Rows from block 2 of a small sound classifier, named by matrix and row number. Each number is 128 + 24 x the weight over its row's rms, rounded and kept within 0 to 255. All counts start at 0.
Before each channel's rows are labels from the 100 clips, of 14848, where the channel reaches its highest value: "responds to" is what is common among them; "loudest band" is the band of the loudest frequency at the time of the peak. Only what is clearly more common there than usual is listed. The data: short pieces for a synthesised band: melody, chords, bass and drums.
# conv: width-3 conv (model.blocks.2.conv.weight, 240x240x3, each kernel summed), inputs 0-119

responds to: clarinet-like; square lead; melody instrument: clarinet-like; melody instrument: square lead
loudest band: 500 to 1000 Hz
conv.160 [123  95 128 147 122 105 126 116 148 133  51 143 167 134 117 174 124 109 134 139  70 138  87 117 155 120 127 137 139 124 112 110 145 122 115 113 115 147  80 122 128 152 134 117 139  71 126 116 134 132 127 118 129 109 123 142 114  95 114  91  82 115  57 131 147 119 133 136 132 117 132 121 104  85 150 153 117 133 144 145 116 121 121 140 107  88 126 125 158  85  99 181 102 118  93 130 129 129 137 105 132 119 128 137 161 108  83 156 173 114 116 143 112 138 100  74  60 118 127  98]

responds to: vibraphone-like; melody instrument: vibraphone-like; marimba-like; melody instrument: marimba-like
loudest band: 500 to 1000 Hz
conv.94 [130 186 109 151 121  61 148 121 112 125 141 133 157 152 112 143 130 115 150 156 125 100 117  98 133 111 121  88 130 158 126 149 128 135 134 107 124 134 124 112 155 133 147 150 116 166  49 115 125 115 143 142 135 120 137 121 116 120 112 127  73 140 147 123 128 120 130  91 158 138  99 122  98 149 133  89 121 149 132 133 128 121 141 172 125 104 121 114 136 118  67 105 131 106 154 111 128 120 124 163 122 138 121 138 136 120 129 116 116  60 132 129 140 120 129 123 121 118 142 142]

responds to: vibraphone-like; melody instrument: vibraphone-like; marimba-like; melody instrument: marimba-like
loudest band: 500 to 1000 Hz
conv.74 [169 122 128 129 123 115 119 146 156 124 123 126 118 137  93 148 143 133 115 126 144 113 148 156 132  91 129 122 160 124 127 129 111 117 100 125 133 118 124 128 135 121 137 103 137 103 128  61 101  97 149  93 165  83  99 110 135  79 140 113 119 145 128 126 124 127 124 132 136 131 129 120 150 132 120 112 125 135 145 128 169 110 132 114 117 125 175 130 103 110 136 123 127 118 110 107 126 104 140  57  51 136  78 145 113 122 104 146 131 124 121  58 158 126 128 157 185 126 136 100]

responds to: vibraphone-like; melody instrument: vibraphone-like
loudest band: 500 to 1000 Hz
conv.69 [150  79 142 127 103 121 137 143  99 141 112  95 130 158 137  93 117 137 111 137 166 145 116  82 139 165 140 110 112 169 140 115 130 131 138  95 146 109 112 138 125 148 141 108 136 138 112 123 149 128 123 122 214 115 148 133  98 140  96  94  94 135 102 131 146 106 111 126  98 134 157 132 123  50 133 129  81 123 124  94 126 126 153 110 136 144 135 123 157 142 105 110 100 118 111 113 123 149 124 170 143 151 115 138 128 175 123  99  83 108 113 161  69 119 126 122 163 134  94 130]

responds to: bell-like; trumpet-like
loudest band: 1000 to 2000 Hz
conv.156 [161  99  90 192 126 105 136 102 132 106 134 116 136 135  62 156 129 127 145  73 148 136 124 128 146 125 146 111 101  89 136 167 169 117  91 116 142 103 114  99 141 119 108  88 148 131 118 140 133 140 123 118 138  82  61 111 128 104 118 138  92 118 118 123 141 160 114 150 156 125 133 117 157 124 128 119 129 122 110 133 133 156 115  87 134  96 109 143  99 146 111 112 164 105 140 136 129 110 137 114 122 117 128 133 138 129 127 132 161 126 150 120 140 105 134 130 155 114 131 142]

responds to: bell-like; square lead; melody instrument: square lead
loudest band: 250 to 500 Hz
conv.67 [132  95 105 116 115 126  96 133 130 102  63 126 137 127 118 123 156 115 121 116 133 111 153 122 133 144  69 110 139 126 130 163 160 138 131  60 115 116 156 115  92 129 124 150 124  94 139 139 161 152 129 140 119 145 132 138 122 118 154  96 145 123 151 133 103 189 143 134 128 125 123 105 172 143 141 107 138 142 103 174 144 140 119 126 133 102  61 136 102 115 125 117 104 164 139 124 127  62 135 129 131 125 114 133 151 124 127 160 106 138 111  98 104 154 124 118  73 118 128 172]

responds to: sine tone; marimba-like
loudest band: 500 to 1000 Hz
conv.101 [164 132 130 130 147 123 157 135 131 116 115 105 102 117 160 105 129 124 118 136 114 172 108 114 131 157  94 149 102 151 105  66 117 121 117 119 122 138  62  73 130 134 138 130 154 142 134  93 134  96 161 105 149 136 109 143 134 109 145 129 127 122 127 126 117 119 113 122  75 100  91 142 127 145 167 148 125 141 146 123 133 147 174 119 126 120 103 144 129 113 136 127 122 103 106 123 141 194 132 141 125 122 141 171  93 100 141  76 105 122 102 158 127  83 105 120 134 107 103 127]

responds to: square lead
loudest band: 250 to 500 Hz
conv.135 [110  98 152 132  89 110 156 112 165 122  96 115 132 114 112 120 150 147 120 144 125 136 112  78 118  33  83 123 118 123  92  94 137  65 123 102  98 141 123 155 102 157 117 122  90 106 111 129 151 177  86 125 125 110  98 120 146  78  86 132 128  95 149 113 109  96  99 110 133 143 130 153 181 104 126 125 140 119 143 148 127 120 129  99 104 115 116 132 113 125 119 132 108  75 117 157 126  68 129 136 130 132 142 136 163 136 105 125 147 152  60 131 141  99 128  99 144 126  96 102]

responds to: organ-like; melody instrument: organ-like
loudest band: 500 to 1000 Hz
conv.147 [147  80 139 125 178 119  96 147 129 156 144 117 137 151  89 120 168 116  95 121 147 108 134 119 153 140 134 135 116 127 118 135 140 140 131  87 158 125  56 125 152 146 117 126 135 137 123 100 129 126 129 106 121 116 148 125 120 200 112 122 134  95 145 153 152 106 133 112 129 151 171 152 117 128 109 137 115 123  55 131 146  62  87 130 132 110 108 132 120 125 127 143 136 123 160 143 147 122 123 131 138 118  98 132 118 132  78 144  74 107  99 121 113 127 150 101  95 144 101 105]

responds to: square lead; melody instrument: square lead
loudest band: 250 to 500 Hz
conv.12 [125 147  91  91 107 178 137 112 143 107  76 113 157  96 114 126 138 131 139  93 125 132 101 138 134 149 141 147 134 140 124 146 105 132 134 130 127 115 131 139 144 145 134  85  86 129 129 125 131 114 117 155 128 143 123 148 129 122 158 139 135 128 138 127 102  68 153 109 159 122 150 111 128 109 127 110 111 156  86  94 121  63 102 155 126 165  31 107 152 140 131 148 137 125 139 128 125 156 143 132 131  94 145 154 105 127 148 100 131 135  37 147 111 150  62  96 122 121 137 128]

responds to: square lead; melody instrument: square lead; clarinet-like; melody instrument: clarinet-like
loudest band: 500 to 1000 Hz
conv.80 [105 118 137 174 169 146 137 116 113 133 121 121 154 135  90 117 121 165 152  96 109 124 113 119 115 152 132 130  94 113 121 158 130 103 134 114 121 131 161 153  66 131 134 117 132 144 123 157 107 115 112 140 125 104 168 148 125 131 141 119 108 129 123 121 123 130  79 130 135 104 128 104 133 154 110 125 134 130  75 130  79  85   6 130 130 172 127 147 182 150  96 123 135 149 153 161 139 117 139  81 108 107 136 121 178 140 184 162 138 142  79 100 110 132 126 107 140 110 144 135]

responds to: clarinet-like
loudest band: 250 to 500 Hz
conv.133 [122 133  91  90 139 121 110 119 134 129 151 122 117 175 123 124 144 101 129 109 189 152 149 150 153 119 121 135 139 195 145 137 129 107 143 112 102 148 119  93 114 112 170 146 106 149 160  80 142 126 139 145 140  95 147 136 133 133 121 143 140 118 115 122  84  89 143 142 117 130 124 137 126 121 107 110 139 102 163  96 111 126 117 131 141 145 129 115 113  99 144 116 131 103 102 125 147 151 123 131 116 176  84 158 133 131 137 108 109 125 147  68 129 134 112 146 104 126  67 171]

responds to: trumpet-like; oboe-like
loudest band: 1000 to 2000 Hz
conv.0 [126 134 131 182 114 124 104 126 159 119  72 116 143 148 139 187 115 131 140  38 125 123  75 130 120 100 129 131 142 133 162  83 154 126 132 111  53 135 101 145 126 126 159  95 121 138 134  93 152 122 123 127 144 126 111 139 140 125 104 140 131 112 134 141 146 100 128 111 145 143 138 123 129  88 131  94 130 131 102 169 125 130 120 124 118 121  86 103 140 131 144 119  70 100 147 128 148 112 140 127 149  79 107 106   0 124  99 117 126 121  98 134 118 123 112 121 150 145 126 138]

responds to: organ-like; melody instrument: organ-like
loudest band: 500 to 1000 Hz
conv.191 [109 126 136 135  83 128 109 140  67 116 128 122 150 149 155  78 177 131 156 140 130 113 180  92 124 144 153 144 130 147 132 120  80 155 135 185 124 120 136 129 141 122 124 138 192 137 131 132 108 111 120 121 122 138 104 132 143 100 186 110 115 128  69 145 135 132  65  80 126 135 141 123 113  89 113 161 129 130 128 120  80 120 157 121 123 139 116 136 149 120 152 127 142 127  79 137 131 112 117 111 121 178 112 130 166 102 144 128 133 136 183 133 117 133 125  97 159 140  94 101]

responds to: clarinet-like
loudest band: 250 to 500 Hz
conv.111 [ 91 183 110 131 113 136 126  85 128 128 123 170 164 123 132 139 139  86 127  77 179 105 117  89 115 116 124 128 137 120 136 102 120 126 132 118 107 112  89 121 150 125 133 169 129 137 150 104 160 107 129  61 119 154 150 135  99 136 106 142 156  92 159 122 147 128 131 176 145 141 151 135 155  74 105 120 120 127 144 138 112 145 115 157  94 152 134 128 142 151 131 129 156 124 119 160 117 118 133 123 136 129 129  70  90 111 130 101 110 146 142 137 117 102 111 139 124 140 105 139]

responds to: bowed string-like; melody instrument: bowed string-like
loudest band: 1000 to 2000 Hz
conv.113 [ 94 161 120 147 102 129 121 126 125 133 119 107 144 143 127 123 125 189 172 151 144 112 114 124 123 116 115 117 122  88 141 177 117  80 137 129 118 138 149 150 125 157 133  75  75 147 112 122 134 136 135 146  92 137 144  90 135 149 103 106 125 125  87 125 157 111 132 169 198 129 151 122 105 135 120 120 124  95  72 154 101 101 131 130 139 115  96  44 123 151 119 141  90 139 113 124 136 106 137 100 137 107 178 104  80 125 154 119 100 119 127 124 123 132 111 129 134  97 173 137]

responds to: vibraphone-like; marimba-like; melody instrument: vibraphone-like; melody instrument: marimba-like
loudest band: 250 to 500 Hz
conv.63 [170 139 118 118 159 133 104  91 126 137 148 137 158 113  79 139  73 126 110 132 112 128 127 151 141 133 139 127 169  72 137 100 126 111 127  67 128 118 119 130  94 102 179 169 144 108  91 153 100 142 144 113 114 109 119 103 128 133  77 121 136 152 191 133 146 162 138 123 101 115 116  79 142 101 115 136 136 120 168 154 139 134 141 103 130 150 166 110 152 117  87 144 132 138 145 115 130  62 141 141 135 137 151 138 100 143 119  80  88 128 112 140 138 138 115  99 115 129 194 108]

responds to: clarinet-like; vibraphone-like; melody instrument: clarinet-like
loudest band: 250 to 500 Hz
conv.81 [147 134 124 132 133 106  94 125 146 154  82 133 141 129  49 143 123 124  14 134  73 127 120 119 135 133 115 116 115 136 155 171 131 124 141  67 121 127 143 163 122 127 156 109 131 104 111 159 143 129 133 130  96 123  82  79 112  97 138 123 120 123 133  88 133 134 153 132  75 130 120 152 142 139  94  88 115 135 139 106 136 148 113 150 127 152 156 128 182 145 101 146 100 138 120 144 113 127 109 143 129 130 107 122 148 104 129 120 177 110  97 130 155  69 130  99 143 170 165 125]

responds to: horn-like; melody instrument: horn-like
loudest band: 500 to 1000 Hz
conv.100 [108 100 138 152 124 141  95 122 143 159 104 132 125 132 149 124 110 139 123 184  99 132 109 119 126 155  72 122  85  99 137  71 136 125 122 117 143 118 103  97 149 144  97 121 125 142 102  90 150 104 140  87  67 165 160 119 110 127 161 104  96 120 134 125 140 150 128 117 158 129  81 125 109 117 151 132 117 127 127 135 128 145 171 131 118 140 124 116 134 114 113 127 142 118 161 106 132 132 156  43 119 121 138 130 119 111 101 116 108  88 111 161  84 134  57 119  71  94 136 115]

responds to: bass guitar-like
loudest band: 500 to 1000 Hz
conv.76 [123  75 142 144 131 154 153  60 131 121  96 150 149  84 159 184 116 117 145 109  97 130 137  67 130 157 129 116 127 120 126 112 145 119 140  89 133 119 132  93 149 124 135 115 131 147 114 199 138 152 101 157 123 124 128 149 130 137 146 132 121 124 123 137 146 180 129 117 142 112 128  91 132 174 123 137 106  74  89 141 100 116 127  65 112 137 100 129 135 126  96 180 147 173 151 128 130 108 136  89 125 115 131 115 108 164  81 121 114 170 101 114  89 160 163 127 121  98 145 138]

responds to: square lead; melody instrument: square lead
loudest band: 250 to 500 Hz
conv.42 [126 130  83 118  51 139 128 114 135  97 149 117 103 149 140 129 142 116 145 115 140 181 118 113 133 138 102 122 113 133 119 118 126 140 108 132 131 116 136 118  84 133 126 171 120 136 114 167 135 141 150 110 161 142 130 139 117 129  71  96 150 131 130 102 142 144 138 108 134 129 125 124 111 123 174 120 113 144 137 115 119 123 131 142 138 148 108 109 145  60 108 123 142 109  71 145 128 127  84 166 132 137  86 113 161 153 161 102  94 116 121 117 109 108 122 148 150 127 122 122]

responds to: square lead; melody instrument: square lead
loudest band: 250 to 500 Hz
conv.190 [ 74 147 166 120 128  66 145 129 149 108  58 130 140  94 135 143 141 124 112 135 111 132 182  96 113  94 117 119  96 145 108 129 160 118 120 133  94  97 129 136 135  73 134 114 114  53 125 109 145 147 102 106 116 133 128 142 126 119 126 121 138 102 140 129 124 122 103 155 128 132  97 107 180 122 110 135 148 130 129 152 132 128 116 147 116 123 120 113 171 135 102 131  81 110  92 145 107 128 126 142 173 163 133 125 122 101 125 127 185 125 130 138 139 113  67 103 132 128  82 117]

responds to: sine tone
loudest band: 500 to 1000 Hz
conv.50 [182  97 144 130 119 127 121 140 137  86 136 100 164 130 143 122 184 138 125 188  74 153  73 159 138 192  51 139 150 149 125 134 133 140 127 126 176 112 120  77 141 165 140 103 135 158 123 141 117 103 142 129 155 136 130 167 128 131 149 136 123 161 117 116  78 105 144 122 137 137  47 140 100  94 139 113 128 144 127 137 136 141 156 139 160 102 132 124 149 128 136 122 131 127 118 123 156 183 155 116  65  97 134 131 121 102 152  86 121 112  99 132 143 164 103 153 134  83 130 127]

responds to: square lead; melody instrument: square lead
loudest band: 500 to 1000 Hz
conv.220 [101 177 145 134 138 111 183  94 122 102 146 101 147 148 113 122 113 130 177 125 140 141 141 108  73 143 165 129 100 130 129 186 112 125 120 140 109 113 178 129 153 116 125 130 137 131 123 155 114  94 100 152 189  78 157 116 137  89 126 129  94 146 145 118 129 121 103  88 135 180 154  86 149 146 129 123 133 107 153 129 139  85 111 127 167 174 146 133 154 134 119 148 157 131 124 129 138 133 114 127 115 172 126 130 177 160 172 122  99 149 157 101 135 143 110  92 136 189 171 144]

responds to: oboe-like
loudest band: 1000 to 2000 Hz
conv.82 [113 106 143 160  99 108  93 126 122 118 125 133 148 117 162 154 120 120 157 128 158 125  81 131 114 121 103 126  93 132 121 135 116 145 122 119 120 108 130 115 134 118 117  72 119 158  88 113 131 115  84 120 141 128 113 141 147 139 144 123  83 106  83 116 117 127 139 112 126 130 107 127 135  76 159 150 132 142 137 149 140 151 133 116 103 142 110  59 150 112 114 127 113 149 136 109 122 117 149 131  83 132 153 139 119  69 127 124 128 153 151 128 103 154 127 137  91  89  97 142]

responds to: horn-like; melody instrument: horn-like
loudest band: 500 to 1000 Hz
conv.216 [109 155 197 157 147 111 138 134 127 133 119 127 114 128  99 130 108 130  96  31 133 123 114 113 135 104 134 141 128 121 138 142 135 127 128 123  92 138 142 157 132  77 104 117  91  19 122  69 110 109 132 121 130 104 122 132 118 130 127 123 127  90 125 147 118  87  62 130 120 129 138 135 135 118  99 114 143 118 124 151 134 129  93 139 114 128 145 101 130 149 143 126 116  99 115 128 129 161 106 100  91 116 164 128 108 134  86  72 122 112  85 135 133 120  60 132 130 125 143 156]

responds to: marimba-like
loudest band: 250 to 500 Hz
conv.48 [123 121 123 123 161 129 125 144 181 134 132 124 142 121 148 105 144 119 102 129 167 147 141 134 135 118 118 154 133 167 133 154 127 140 150 108 141 110 112 146  71 135 124 124 158 157  92 110 156 101 139 131 151 126 138  96 120 122 137 177 141 102 110  73  87 106 175 122 119 110 119 130 169 133 143 115 122 121 137 120 137  98 124 106 133 124 137 141 130 122  76 144 113 166  68 103 108 120 136 138 116 150  86 141 144 153  66 117 134 155 163  83 154 162 115 151 162 161  89 128]

responds to: marimba-like; melody instrument: marimba-like; vibraphone-like
loudest band: 250 to 500 Hz
conv.40 [121 111 107 108 116 136  95 112 173 101 125 102 109 107 159 149 129 119 143 144 131 138 113 115 117  94  78 130 119 128 112 117 121 132 130  80 117 128 104 130 126 115 131 175 105 117 175 102 169 112 140 134 101 153 150 120 141 142  94 142 153 128 154 124 102 117 153 131 118 133 146 144 150 118 150 130 126 111 132 134 180 132 174 126 153 142 107  81  79 133 145 127  81 133  98  88 127  81 131 125 142 127 126 129 141 132  74  36 124 122 105 133 100  92 116 112 120 184 129 124]

responds to: trumpet-like
loudest band: 1000 to 2000 Hz
conv.64 [118 118 157  99 140 126  98 121 135 107 143 134 133 119  68 108 122 131  55 117  87 115 129 104 113 104 135 153 121 130 154 160  89 127 127 101 111 110 144 110 153  97  95  81 127 100 144 125  80 148 137 131 156  69 127 126 130 141 140 127 133 103 122 138  70 132 108 157 125 126  70 148 163 136  94 110 132 130 144 128 174 136 159 132 119 122 108 134 112 156 143 134 122 135 137 102 140 122 110 151  98 120 100 107 150 124 115 139 157 128 179  26 137 134 104 113 152 122 117 141]

responds to: square lead; melody instrument: square lead; clarinet-like
loudest band: 500 to 1000 Hz
conv.79 [107 161 131 135  68 106 160 124 128  97  84 125 141  91 124 101 143 124 145 134  85 153 113 133 130 118 109 135 133  90 127 142 138 103 127 163 124 156 139 140 129 137 119 122 104  44 137 130 128 107 129 108 124 118 141 119 140 141 122 129 132 134 110 134  96 118  55 122 110 135 126 137 150 113 151 111 135 106 140 171 113 149  90 118 118  77 127 129 135  89 166 130  92 120  88 135 112 104 136 133 160 156 169 123 134 119  89 167 157 113 131 140 163 128 100 140 115 124 126 108]

responds to: vibraphone-like; melody instrument: vibraphone-like; marimba-like; melody instrument: marimba-like
loudest band: 250 to 500 Hz
conv.171 [141 118 100  75 135 134  54 122  77  97 130 117 158 149 132  94 136 165 123 112 124  57 140 144 125 104 120 124 131 180 140 143 143 135 134 118 151 114 143 131 148  80 147  63 131 100 131 118 145 116 128 137 161  73 127 137 121  89 144 122 121 116 146 123 105 110 131 107 101 136 158 126 156 109  96 144 126 133 129 137  91 147 108  92 104  95 147 118 103 132 127 148 127 108 128 128 137 136 114 124 125 129 123 127 143 134 118 155 101 126 130  96 119 149 146 173 143 109 114 140]

responds to: clarinet-like; square lead; melody instrument: square lead; melody instrument: clarinet-like
loudest band: 250 to 500 Hz
conv.25 [137 140 108 134 155 142 135 134 140 132 124 107 133 148 108 119 120 139 139 152 139 154 133 128 153 111  95 135 132 168 125 131 151  92 126 134 129 113  89 114  45 153 144 167 103 132 142 124 152 113 127  99 124 113 125 106 146  99 101 129 132  95 138 114 104 139 114  98 132 135 115 135 172 124 175 123 142 126 102 133 130 153 142 123 136 133 146  82 143 122 143 140 161 120 106 134 136 129 127  71 127 108 144 156 173 115 137 121 115 127  93 114 153 102 123 129 119  73 130 114]

responds to: sine tone
loudest band: 500 to 1000 Hz
conv.217 [150 126 139  75  92 106 159 107 137 123 110  99 132 121 113 109 164 113  85 170 141 127 163 119 144 112 121 126 125 133 154 144  93 103 118 145 188 119 137 119  84 189  94 134 123 115 123 120 142 108 124 145 118 144  61  90 124 146 114 133 146 137 131 139 108  92 120 124 118 138  83 137 130 138 113 129 119 123  96 126 143 122 120 122 158 141 165 147  75  96 144 121  93 138 131 123 148  66 121 123 132 106 120 125 120 118  97 182 138 130 126  84 161 138 183 199 121 179 140 118]

responds to: melody instrument: bowed string-like; harpsichord-like; electric piano-like; melody instrument: harpsichord-like
loudest band: 2000 to 4000 Hz
conv.194 [127 153 160 130  93  79 112 120 146 174 145  93 130 142 125 139 126 107 116 152 129 132 134 127 132 126 132 141 125 100 114 137 140 125 119 145 158 147 142 143 128 166 153  99  60 133  90 128 122 149 142 141 119 150 188 113 129 134  91 112  98 158 141 128 147 135 134 129 137 167 108 138 117 164 120 133 134 114 118 125 118  94 130 129 140 137 148 160 157 142 108 142 123 139 141 126 149 129 114 118 154 135 127 125 124  75 150 128 142 149 112 168 125 121 122 138 113 156 103 133]

responds to: vibraphone-like; melody instrument: vibraphone-like; marimba-like; melody instrument: marimba-like
loudest band: 500 to 1000 Hz
conv.70 [120 200 127 131 132 103 128 109 108 116 111 103  98 123 117 139 115 132 197 131 107 118 149 132 116 105 106 120 197 145 150 118 121  45  79 124 101 149 157 144  74 132 145 185 119 135 117 130 127 134  90 130 141 135 176 154 127 149 146 118 127 157  83 100 136 111 101 183 130 140 136 105 121 143 123 107 143 117 113 102 112 143 142 101 106 126 137 120 119 134  85 114  83 111 128 131 112 148 113 136  90 105 124 154 128 119 143 162 131 144 156 130 139 116  98 127 148 126  92 124]

responds to: organ-like; melody instrument: organ-like
loudest band: 500 to 1000 Hz
conv.145 [182 124 126  92 118 120  34 131 152 108 115 137  76 112 117 130 139 142  72 166 128  90 169 174  98 152 105 140 142 123 126 124 114 125 129 218 146 145 139 138 108 121  97 134 157  91 126 122 116 117 125 154 131 143  89 134 124 102 164 154 117 144 108 136 144 128 121 146  95 138 127 124 138 133  80 136 149 117 161 132 142 139 124  97 128 119 165  92 100 126 121 128 135 157 106 129 128 133 135 106  17 153 119 146 100 129 138 150 130 129  99  75 135 178 110 187 120 116 142 139]

responds to: oboe-like; trumpet-like
loudest band: 1000 to 2000 Hz
conv.55 [154  84  67 140 117 150  85 140 137 127  97 119 138 164 174 176 111 153 124 133 126 111 135 110 136 135 131 116 119 128 159 100 160 110 157 152 119 135 133 134 124 131 121  96 168 136 125 117 138  97 127  99 137 107 104 110 131 103 144  82 126  94  25 130 157 144 136  96 133 158 151 117 116 100 130 171 110  99 153 153  77 142 137 107 143  88 127  95 132 167 121 166  79 131 126 113 124 143 128  89 108 158 108 116 131 121 106 146 103 132 135 133  91 152 140 127 140  93 115 132]

responds to: trumpet-like; oboe-like
loudest band: 1000 to 2000 Hz; 500 to 1000 Hz
conv.92 [197 127 105 143 120 117 111 113  93 133 149 114 105 125 148 159 121 140 117 126 122 117 135 152 152  80 122 129 130 123 168 133 122  96 149 138 116 146 146 131 133 121 127 136 158 163  89 115 139 112  80 100 126 127 106 106 135 129 157 104 113 101  70 118 130 103 170 113 113 171 120 134  97 106  51 149 117 139 163 145  53 153 162 148 126 104 148 148 139 167  98 127 116 105 154 116 126 133 106 152 116 129 111 143 169  96  83 149 131 135 151 137 116 153 136 129 110 144 120 130]

responds to: melody instrument: horn-like
loudest band: 250 to 500 Hz
conv.60 [132 132 118  75 135 127 126 137 131  78 126 124 121 100 123 103 144 137 104 186 141 139 141 136  91 116 152 135 126 131 144 123 114 139 127 165 177 113 127  86 163 150 114 154 133 162 152 125 155 110 117 138  97 132 135 120 163 120 163 130 151 143 157 125  90 117 149 127 124  82  99 129 113 120 134 133 133 126 137 133 141 134 160 125 159 160 117 149 173  95 140 128 147 122  95 145 140 126 143 129 196 154 103 130 126 130 129 159 119 133 129 145 103 154 118 198 133 167 130 129]

responds to: trumpet-like
loudest band: 1000 to 2000 Hz
conv.107 [122 179 122 157  84 142  95 107 125 110 188 139 175 130 132 134 134 129 143 127 128  89 126 176 117 142 121  92 143 132 163 136 125 110 141 127 114 150 138 125 109  73 163 138 129 130  99 153 127 100 140 126 127 109 189 120 108 110 128 119 109 124 104  97 149 133 144 117  66 179 123  94 133 132 133 149 133 107 142 128 123 109 134 141 123 143 150 138 149 191  65 113 136 137 174  94 127 128 109 170 110 146 158 119 134  86 123 127 123 141 147 117 109 153 102  98 133 124 128 139]

responds to: organ-like; melody instrument: organ-like
loudest band: 500 to 1000 Hz
conv.89 [132 116 149 120 121  94 138 128 127 186 129 125 134 179 123 156 105 140  60 155 134 152 160 125 127 112 133 111 149 121 157 102 130 119 123 125 127 144 124 140 115 121 107 151 178 133  76  95 152 132 107 125 115 117  77 126 132 132 161  99  85  66 123 143 138 124 101 149 137 109 116 145 130  67  83 132 119 141 110 145 110 111 160 124 136 131 156 143 132 105 117 100 147  96 145 128 123 128 130 122  97 127  88 129 160 116  44 163 119  98 163 156  85 109 131 146 144 128 131 131]

responds to: melody instrument: bowed string-like
loudest band: 500 to 1000 Hz
conv.62 [132 140 166  86 117 111  77 124 132 129 139 107 150 115 100 114 136 154 100 153 140 112 138 125 153 133 122 134 188 140 100 182  77 134 106 131 143 124 101 132 125 141 121 130 114  89 155 125  99 111 134 125 160 144 125  94 121 132 114 124 130 167 126 137 114 112  93 119 123 141 121 139 155 123 160 144 160 119 147 118 173 110 131 115 128 142 152  96 126 132 147 116 114 138 145 114 148  67 121 130 134 118 130 148 144 127 126  94 132 146 102  96 158 122 136 151 109 136 135 117]

responds to: rimshot
loudest band: 250 to 500 Hz
conv.209 [165 102 147 129  95  93 166 133 159 148 133 154 136 139 111 137 117 153 101 154 141 122 115 164  81 111 160 137 127 102 126 136 122 162 162 152 171 131 111 111 126  64 147  72 186 168 145 104  84 101 165 107 108 178 116 104 128 134 129  91 113 127 163 149 127 109 130 158 142 164 120 129 117 107 142 152 126 138 161 148 127 143 141 163 140 132 130 125 121 139 159 119  91 118 129 100  94 152 152 141 110 160 102 179 148 118 142 145 124  93 120 121 154 147 145 150 115 120 157 136]